config.toml
model = "image captioner"
dataset = "made-up road signs on poles"
train_examples = 61250
image_size = 32
crop_scale_min = 1
horizontal_flip = false
translate = 0.06
tokenizer = "word"
vocab_size = 55
encoder_arch = "resmlp"
encoder_norm = "layernorm"
encoder_norm_position = "pre"
encoder_activation = "gelu"
encoder_mlp_ratio = 3
encoder_parallel_block = false
encoder_inner_norm = false
encoder_drop_path = 0.05
encoder_patch_size = [2, 2]
encoder_layers = 8
encoder_width = 128
fusion = "cross_attention"
label_smoothing = 0.1
decoder_width = 320
decoder_layers = 8
decoder_norm = "layernorm"
decoder_norm_position = "pre"
decoder_activation = "gelu"
decoder_mlp_ratio = 2
decoder_head_dim = 64
decoder_fused_qkv = true
decoder_bias = "all"
decoder_qk_norm = false
decoder_parallel_block = true
decoder_inner_norm = true
decoder_positions = "learned"
decoder_cross_attention_every = 2
decoder_tie_embeddings = false
init = "torch_default"
residual_init = "none"
optimizer = "muon"
muon_scale = "match_rms_adamw"
lr = 0.003
momentum = 0.9
nesterov = true
orthogonalizer = "newton_schulz_5"
adamw_lr_other_params = 0.0021
cautious_weight_decay = true
steps = 9400
batch_size = 384
epochs = 58.9
lr_schedule = "cosine"
final_lr_fraction = 0
warmup_steps = 180
weight_decay = 0.2
adamw_weight_decay_other_params = 0.05
Rows from block 5 of the image encoder of a small image captioner, named by matrix and row number. Rows with one number belong to one neuron. Each number is 128 + 24 x the weight over its row's rms, rounded and kept within 0 to 255. All counts start at 0. After the name is the row's rms in percent of the matrix's.
After each neuron's rows are labels from the 100 images, of 14848, where the neuron reaches its highest value: "peak on" is the class under the peak. Only what is clearly more common there than usual is listed. The data: made-up road signs on poles. In brackets: how many of the 100.
# fc1: MLP up (encoder.blocks.5.mlp.fc1.weight, 384x128), inputs 64-127
# fc2: MLP down (encoder.blocks.5.mlp.fc2.weight, 128x384, transposed), outputs 64-127

fc1.243 093 [181 120 113 113 134 126 147 118  66 121 104 146  81 113 142 104 140 148 131 108 129 145 136 132 128 137  97 111 144 154 153 153 115  79 110 152 147 151 130 135 130 139 144 131 106 180 122  99 163 104 169 158  96 137 124 147 131 139 118 135 109 126 177 151]
fc2.243 077 [126 122 129 151 134 125 144 130 158 166 114 147 100  98 130  68 139 109 109  94 134 142 179 133  78 102 152 168 149 104 139 156 104 133 144 138 128 127 131 171 157 122 125  95  98 154 119 132  89 146 128 108 158 122 112 100 159 148 138 132 129 128  85 119]
peak on: face (50)

fc1.0 109 [113 178  92 182 118 108 143 170 122 133 104 108 107  90 146 141 131 145 173 135 109 109 166 121 114 128 118 144 176 124 148 151 117 149  81 143 138 157 136 157 136 137 128 117 102 105 134 105 145 164  97 149 168 153 138 136 129 170  95 113 172 118 142 115]
fc2.0 099 [101 141 161  96 153 172  77 100  85 165 157 120 133 136 125  46 157 119 140 143  98  88 139 141 129 120 134  88 150 118 111 104 155 152 142 164 124 133 126 103  98 158 108  93  99 109 132 130 154 113  89 124 133 154 138 114 132 113 114 126 146 106 127 129]
peak on: face (74)

fc1.380 090 [115 155 131  96 115 120 145 124 116 115 112 144 137 150 142  93 148 111 124 142 124 152 180 127  91 113 126  99 106 121 160 124 147 141 156 116 165 105  87 132 125  95 173 147  65 148 154 110 147 111 117 116 164 137 104 164 101 113  73 115  95 129 148 165]
fc2.380 093 [103 126 123 119 119 121  98 115 173 154 117  97 136 111 143 159 133 120 104  68 108  88  89 113 123 140 179 149 130 105 133 122 136 148 129 118 139 118  99 137 126 124 127 182 134 107 142 122 114 128 151 163 130 147 165 133 164 143  93 131 141 148 131 111]
peak on: face (82)

fc1.361 118 [165 136 117 107 117  74 134 121 126  67 148  94 123 125 123 125 132 115 141 152 166  86  92  94 149 168 112 147 127 136 147 137  95 160 126 206 127 127 147 131 133 167 126 112 160 115 115 113 102 165 133 101  92 122 163 138 130 145 134  89 140 132 126 156]
fc2.361 114 [ 83 140 131 163 129 102 122 115 167 138 133 168 183 118 100 137  80  97 148 173 132  89 132 121 128 140 123 121 125 143 126  82 154 136 124 110 148 111 124 140 146 131 157 148  61 162 118 125 118 117 194 106 156 139 140  95 115 165 118  76 131 103 114 158]
peak on: face (67)

fc1.258 080 [112 134 158  96  66 151 126  92 121 110 160 104 121  98 158 119 110 115 123 124 163 113 146 140 129  95 125 105 121 155 148 130 136 119 155 142 121 163 104 133 131 128 170 123 115 114 126 105 111 111 124 107 100  84 156 103 164 161 150 119 119  91 125 123]
fc2.258 081 [138  93 120 143 168 120  98 116 123 124 131 121 115 154 126 115 138 137 140 118 113 134 109 130 130 156 126 154 168 123 130 113 122 138 118 171 123  94 129 141 118 168 153  86 144 137  69 131 111 132 128 124 124 104 112 142 120  61 158 121 137 136 119 147]
peak on: face (79)

fc1.48 109 [140 159 178 140 168 108 177 158 150 163 116 112 146 125 141 114 153 134 107 122 106 139  83 156  80 162 138 175 128 101 172 117 152 130 181 136 132 149 200 112 121 120  83 141 107 109  95 120 129 170 143 122 114 120 149 148 123 122 102 134 120 133 114 139]
fc2.48 115 [145 130 116 128 125 138 138 116  95 154 120 150 113  88 132 163 157 124 158 161 124 130 162 131 164 104 100  99 148  96 101 170 151 141 142 163 136 105 121 172 149 107 149 174 140 117  92 153 159 135 132 106 141 103  72 160 143 138 165 111 119 128 123 135]
peak on: symbol (37)

fc1.110 119 [136 148 134 128 140 130 107 124  99 108 196  85 164 100 141 122  80 112 155  99 154  75 144 101  84 104 151 102 136 149 126 155 142 111 128 113 113 149 120  91 168 173 139 144 108 122 114 118 111 139 120 156  77 112 150 129 139 136 155 126 151 141 101 148]
fc2.110 138 [125 111 127 108 133 137 111 154 128 136  89  97 117 148 150 101 119 145 152  98 109 110 156 115 146 148 153 159 139  88 122 154 181 156 180 135 140 109 123  88  73 120 157  71 153 127 132 152 107 113 138 129 148 112 135  93 116  81 146 143 127 118 121 126]
peak on: face (85)

fc1.363 113 [147 138 134 131 122 190 157  89 119  80 130  89 105 119 124 133 114 149  86 176  97  90 111 179 117 114 148 116 116 116 171 117 162 141 138 111 134 102 107 130 129 155 133 140 119 138 118 110 101  73 118 137 139 130 113 134 142 136 118 135 109  99 140 128]
fc2.363 095 [113 141 116 154 138 123 105 140 146 147 116 140 130 132 148 144 115 129 131 127 105 131 133 126 100 119 121 148 174 138 128 158 128 131 122  95 113 149 132 127  67  86 134  90  69 117 105 144 133 156 164 140 107 126 148 147 109 116  90 127 155 138 182 124]
peak on: face (57); symbol (31)

fc1.125 097 [142 124 126  95  60 112 138 116 154  97 128  91 118  89 151 121 101 133 102 150 111 113 100 188 130 119 132 138 133 128 162 157 113 127 104 133 121  92  59  93  81 140 115  97 119 150 125 131 147 135  94 102 141 142 157 140 124 127 107 113 136 130 183  97]
fc2.125 093 [116  95 126 131 144 183 127 159 128 113 136 142 133 173 165 114 123 113 176 116 103 168 110  98 122 114 164 123 194 140 128 112 155 122 114 152 117 152  99 124 154 168 101 109 118 141 117 131 135 117 121 121 138 135 143 115 129 143 147 125 107 128 128 143]
peak on: face (52)

fc1.12 135 [ 75  76 139 132 150 131 145  98  98 126 161  90 135 143 112 139 153 123 113 132 111 151 118 147  96 181  63 141 113 149 115 144 134 165 132 133 117 147 140 107 155 138 111 117 171 144 145 121 158 132 125 149 107  97 149 121 127 135 135 109  97 151 123 124]
fc2.12 126 [ 99 175  88 124  80 127 111 137 103 103 147 150 118 109 140 125 151 136 132 125 161 169 133 174  96  95 136 117 169 111 140 134  95 101  91 164 149 149 139 163 142 122 156 121 140 131 137 167 115 146  89 128 109 119 132 117 164 131 123 129 129 105 173  88]
peak on: face (66)

fc1.350 107 [ 87 133 169 180 102 110 114 133 117  99 131 126 121 138 137 113 158 105 157 128 126 114 104 171 134 135  99  79 147 139  92 159 172 110 137 111 118 188 133 118 124 139 144 111 127 130 156 133  86 132 122 124 160 175 143  90 110 112 126 125 123 138  85 149]
fc2.350 101 [102 160 177 105 114 110 128 102 136 152 205 100 115 121  81 205 107 127 124 128 129 131 179  83  97 127 134 106 105 115 129 116 115 139 125 115 185 110 114 146 171 127 116 117 129  97 123 152 149 175 119 126 141 122 101 132 125 166 117 141 150 178 119 134]
peak on: face (68)

fc1.231 124 [122 166 154 102 118  93 146  94 117 115 136 122 134 144 170 101 117 130  83 105  98 112 114 130 143 137 164 156 121 140 139 129 139 134 129 125 124 110 157 161 107 141 161 121 147 125 110 134 173 156  64 147 142 130 130 180 112 120  99 177 118 148  99 145]
fc2.231 145 [126 143  74 147  91 145 108 102 128 137 148 145  81 109 130 167 111 144  97 210 132 162 130 145 139 141 159 119 149 119 131 108  86 156  73 105 139 153 131 110 123 156 119 168 159 130 128 151 132 174  91 150 133 102 106 115 146 127 171 136 122  89 125  97]
peak on: symbol (31)

fc1.22 116 [ 99 126 179 176 132 148 128 104 111 105 159 147 124 108 143 126  91 157 138 113 113 106 121 117  88 102 131 114 144 130 155 114  98 192 139 105 127 168 115  93 127 117 131 126 147 138 141  83 117 142 111  91 140 148 144 118 126 135 109 158 136 128 139 115]
fc2.22 121 [132 160 114 144 112 124 105 107 131  88 124 137 138 152 126 110 140 124 144 148 174 135 126 160 212 142 115 115  71 107 141 133 139 137 125 130  95 122 129 108 123  84  87 106 168  94  90 117  89 120 142 140 123 146 132 139 124 140 139 115 179 167 110 127]
peak on: face (98)

fc1.128 107 [119 116 117  99 121  83 110 107 132 104 183  99 110 149 129 131 177 103 168 104 142 107  82 147 129 158  88 159 145 106 116 149  93 128 167 104 132 112  89 174 118 169 135 142 131  91 154 122 144 140 143 143 125 101 124 123 125 105  67 121 113 133 179 125]
fc2.128 118 [123 131 148 103 181  82 119 147 110 128 163 171  67 169 129 130 127 114 139 137 130 129 112 120 121 165 121  94 118 135 128 108 107  99 145 165 111 111 115 122 134  97 159 147 118 118 116  89 123 121 106 107 137 172 160 111 132 136 185  99 106 129 135 120]
peak on: face (51); symbol (31)

fc1.88 127 [126 110 138  87  75 157  95 135 122 128 107 131 163 122 109 106  89 152 142  80 135 130 141 152 105 150 111 175 123 134 128 140 122 113 158 123 115 114 116 142 118 125 178 109 139 149 107 114 118 106 100 164 163 145 146 135  84  96 110 169 113 111 145 133]
fc2.88 103 [138 121 178 148 136 151 164 129 104 142 101 122 154 118 139 117 110 128 113 126  77 155 124 118 130 129 124 126  88 132 140 115 111 119 129 104 150 150 151 135  90 106 123 126 111 125 167 153 153  98 164 149 154 110 138 119 147 173 111 148 114  95 167 157]
peak on: face (78)

fc1.359 098 [125 138 117 134  94 112 112 126 171 120 137 134 136 127 178 112  87 124 125 136 135 118  82 150 136 142 122 120 114 153 117 139 185 117 144 112 150 138 132 126  93 121  77 112  81 108 130 140 124 128  81 163 124 108 117 133 142 131 122 132 130 188 120 123]
fc2.359 099 [132 142 108 120 140 135 124 102  90 132 122 119 157  94  90 126 143 126 151 104 175 150 156 140 153 111 147 163 121 118 138 100 107 112 104  98 145  90  87  93 143 168 156 158 175 113 122 110 120 157 131  74 150 113 114 111 140 129 201 128 131 139 151 116]
peak on: face (59)

fc1.355 110 [148 145 135 193 134 125 120 127 128 135 144 143 146  82 107 126 120 112 146 154 141 127 107  91  88 153 120 186 191 177 168 109 116 110  90 119 113 141 105 111 140 108 123 151 146 157 120 127 131 131 128 136 107 117 170 146 108 103 106  90 156 187 124 103]
fc2.355 103 [162  79 175 124 168 120 153 151 136 102 137  69 132 103 135  93 147 101 165 109 134 139 119 131  93 156 142 131  85 113 118 181 122 152 111 169 127 110  93 123 124 157 157 118 117  79 125 158 156 136 120 150 140 126 149 149 128  99 105 126 113 125 132 129]
peak on: face (56)

fc1.215 125 [142 131 144 133 101 116 123 159 116 130 167 154  89 136 140 137 147 118 109 108 152 137 132 123 123 108 123 119 120 122 144 132 102 116  75 163 134  95 144 166 132  99 185 125 130 121  80 105 105 162 160 143 138 136 139  91 102 176 124 130  82 116 102 139]
fc2.215 106 [125 100 136 161 138 130 141 132 127 158 118 114 136  95 100 120 140 136 104 128 125  94 143 147  84  88 145 103  98 113 120 118 125 157  89 108 144 119 160 112 134  94 119 170 120 142 168 133  65 135 166 138 125 153  95  85 138 151 109 157 141 103 111 124]
peak on: symbol (25)

fc1.63 134 [136 125 149 125 121 155 131 135  95 179 135 126 134 156 109 131 146 126 147 117 126 109 157 138 125 121 119 187 124 151 132 105 102 109  65 116 138 134 160 131 103 151  87  89 113 112 147 142 107 106 132 148 156 135  75 131 116 116 112 140 129 134 148 149]
fc2.63 143 [128 127 110 106 123 128 104 138 198 124 105 109 138 128 137 109 100 112 112 191 121 157 158 144 110 164 159 141 106 106  92 119 103 134 106 111 156 142 132  92 144 150 147 120 106  99 115 126 166  94 130  84 129 143 130 140 174 146 168 152  95 133 112  84]
peak on: face (55)

fc1.381 087 [111 163 117 174 160  77 123 135 115 121 122 107 121 160 140  81 160 122  94 138 122  93 142 150 135 130 127 139 149 130 126 117 108 120 110 136 118 161 160 148 162 147 104 124 138 141 123 141 163 115 152 150 205 151 145  98 126 137 142 119 107 139 103 126]
fc2.381 081 [134  67 141 118 145  98 120 109 159 127 171 113 102 108 108 145 125 128 141 158 123 102 146 132  97 147 156 125 114 165  93 111 149 175 144 139 123 103 101 136 128 115 123 177  81  87 148 115 136 158 164  63 113 117 139 139 127 111 130 129 130 134 105 139]
peak on: face (53)

fc1.277 096 [101 151  76 125 103 139 165  95  99 105  98 120 137 145 134  87 144 116 139 153 133 116 137 158 149 118  89 135  82 167 144 137 142 122 136 117 135  87 121 155  72 114 153  87 113 114 127 139  94 137 106 135 124 138 104 140 126  73 174 145 129 136 136 142]
fc2.277 091 [158 125 130  94 107 134 124 108  96 130 114 122 113  80 153 143 125 132 156 100 187 139 126 124 157  98 134 135 182  81  92 116 129 124 105 114 147 121 101  95 142 149 116 123 141 124 115 148 139  95 130 132 148 118 167 117 136 165  93 101 116 119 170 141]
peak on: symbol (25)

fc1.283 085 [135 113 147 182 133 125 128  97  99 168 122 103 122 137 141 128 161 144 132 134 148 131 145 102 102 167  79 109 111 129 144 132 122 116 124 139 107 116 109 149  62 147 144  97 165 112 120 119  96 140 103 164  79  73 128 142  97 116 122  93  61 144 150 131]
fc2.283 085 [138 130  93 101 164 125 139 155 155 114 127  79 118 166 132  95 122 114 132 139 105 128 124 136 111  90 145 169 121 114  96  97 142 178 136 139 112 131 153  84 129  84 149 152 136 164 116 120 126 131 139 105 133 109 120 141 164 138 149 135 148 144 130 122]
peak on: face (53)

fc1.192 064 [104 122 116 120  92 157 174 127 122 124 123 141 121 171 178  97 120 151 115 118 102  97 122 149 111 161 148 130 175 116 139 101 141 133 154 126 140 109 138 134 201 148 143  88 127 127 156 185 193 142 140 122 109 101 141 118 143 153 176 106 116 152 117 110]
fc2.192 066 [146 123 130 125 171 147  94 116 152  87 144 145 109 127  91 113 136 125 143 148 157 124 126 139 152 115 116 121  98 171 122 139 116 107 146 107  80 151 127 142  94 158 116 120 122 130 124 103 141 111 120 117 168 157 130 109 128 125  90 156 117 105 170 194]
peak on: face (54)

fc1.343 080 [152 115 122  95 119 123 127 137 127 139 161 121 109 103 128 129 115 138 130 118  86 137 175 131  93  98 121 164 114 173 174 120 102  85 146 118 141 177 126 150 119 132 123  57 110 119 141 129 127 188 140 136 145 131 127 138 122 103 126 118 146 128 161 143]
fc2.343 087 [115 156 137 114 112 137 148 108 170 128 117  74 137 133 115 116 133 101 106 155 131 138 151  90 113 151 136 135 131 105 135 163 106 117 103 112 127 123 128 120 131 164 139 172 123 115 138 125 116 119 171 123 128  69  87 111 151 143 126 133  93 138  86 121]
peak on: face (88)

fc1.345 119 [136 162 107 103  81 118 157 159 103 132 175  93 115 120 157 128 129 130 146  95 148 113 135 101 105 148 168 135 106 135 122 144 110 145  80 120 143 135 108 112 138 130 111 132 126  52 153  86 151 116  81 109 154 152 135 134 146 142 138 123  94 111 122 173]
fc2.345 098 [108  91 129 170 110 140 161 138 131 161 112 114 164 158 137 134 106  99  91 129 153 123 147 139 135 130 108 135 116 117 130 106 151 159 169 136 113  68 123 137 138 150 171 127 134 155  88 128 131 144 156 183 116 116 111 141 126  85 124 115 114 123 167 128]
peak on: face (61)

fc1.111 138 [124 184 163 131 137 133 144  99 134 152 121 105 140 116 150 108 127  85 146 106 142 110 114  83 105 119 131 185 115 176 156 107 157 148 131 140 124 114 149 130 184  98 110 132 116 139 115 135 114 161 154 105 109 108 206 148 120 108 167 138 134  89 148  97]
fc2.111 150 [150 119 126 111 144 130 138 106  95 118 183 123 167 147 132 133 122 120 142 122 120 138 154 121  98  91 116  70 127 100 151 127  95 113 145 122 131 169 139 105 152 159 131 103 107 117 132 173 134 174 143 112 132  86 112 143 149 124 103 125 165 148 136  84]
peak on: face (68)

fc1.218 084 [128 140 190 128 116 124 171 136  75 106 145 114 138 119 140 115 139 127 139 174 114 108 153 135 123 149  80  98 132 152 101 152 118 114 145 126 131 114 154 110 166 107 122 131 144 113 131 114 113 147  87 128 128 122 135 110 139 110 123 151 125 188 120 158]
fc2.218 073 [ 76 116 118 151 100 135 143 124 156 160 147 156 136 140 130  96 123 112 139 117 158 117  92 120 146 118 156 118 126  88 142 155 127 182 117  96  71 112 111 142  93 133 162 118 114 163 157 104 168 151  86 147 106 111 146 138 124 106 105 132 167 112 109 154]
peak on: face (53)

fc1.75 130 [131 144 149 112 140 112 123 143 150 150 121 120 119 165 123 135  82 121  82 113 120 117  97 125 171 126  97 136 122 139 156 140 139 112 115 118 129 128 132 120 156 141 120 137 117 115  68 131 127 141 126 182 125 119 164 131 101 107 112 122 138 112 156  95]
fc2.75 112 [113  97 162 125 136 144 140 140 135  81 114 114 183 126 136 171 135 163 142 104 115 122 118 120 106 105 154  72 141 144 140 110 110 144 130 121 183 145 140 114 123 131  53 101 142 172 107 125 121  72  73 102 130  97 136 107 150 122 113 165 143 126 111 135]
peak on: symbol (29)

fc1.249 127 [126 151 118 148 149 141 119 113  93 134 141  72 130 169 129  83  70 162 175 164 135 125 135 118 102 123 130 134 123 123 153 141 117 155  95 141 165 162 102 115 155 156 124 135 125 115 132 121 114 121 129  83  80  93 147 131 127 136  82 136 127 134  97 107]
fc2.249 128 [141  91 133 149 107 172 144 121  81 148 130 121 125 151 111 113 118 123 166  79 146 139 159  98 146 123 133 106 121 132 163 126 157 106 161 152 127 115 128 116 120 123 187 125 167 111  82 120 128 160  93 178 145 174 145 160  92 106 156 125 139 133 109 133]
peak on: face (77)

fc1.112 117 [108 155 118 118 161 120  84 113 139 123 161  96 155 107 145 107 107 110 108 117 149 139 178 120 120 146 115 126 139 178 162  92 111 118 104 137 132 180 113 113 136 182 168 151 148 144 109 113 121 138 155 110 105 109 134 148 165 174 111 120 119 133 131  81]
fc2.112 107 [103 109 134 119 141  81  97 148 102 120 193  72  99 145 153 117 162 118 113 134 108 167 143  99 129 149 146 125 139 136 131 120 141 148 183 155 151 169 156 106 129 130 118 125 152  91 149 120  99 172 112 117 110  69  99 146 137 127 123 166 115 120 151 117]
peak on: face (69)

fc1.98 140 [115 120 127 114 126 107 162 165  89 108 124 134 107 131 131 101 124  86 163 133 169 114 166 167 147 118 106 144 115 123 144 141 114  89 120 113 158 160 156 139 151 127 111 123 121 189 145  83 124 115 114 122 146  87 123 110 122 128  92 143  95 128 117 121]
fc2.98 130 [154 112 140 150 141 106 110 125  98 142 146 118 162  97 137  98 121 157  65  75 141 124 138 165 125 107 137 124 102 107 124 132 125 161 140 204 173 142 142 141 138 100 156 142 130 134 149 133  69 103 134 129 101 141 130 103 116 120 107 155 145 102 181 128]
peak on: face (50)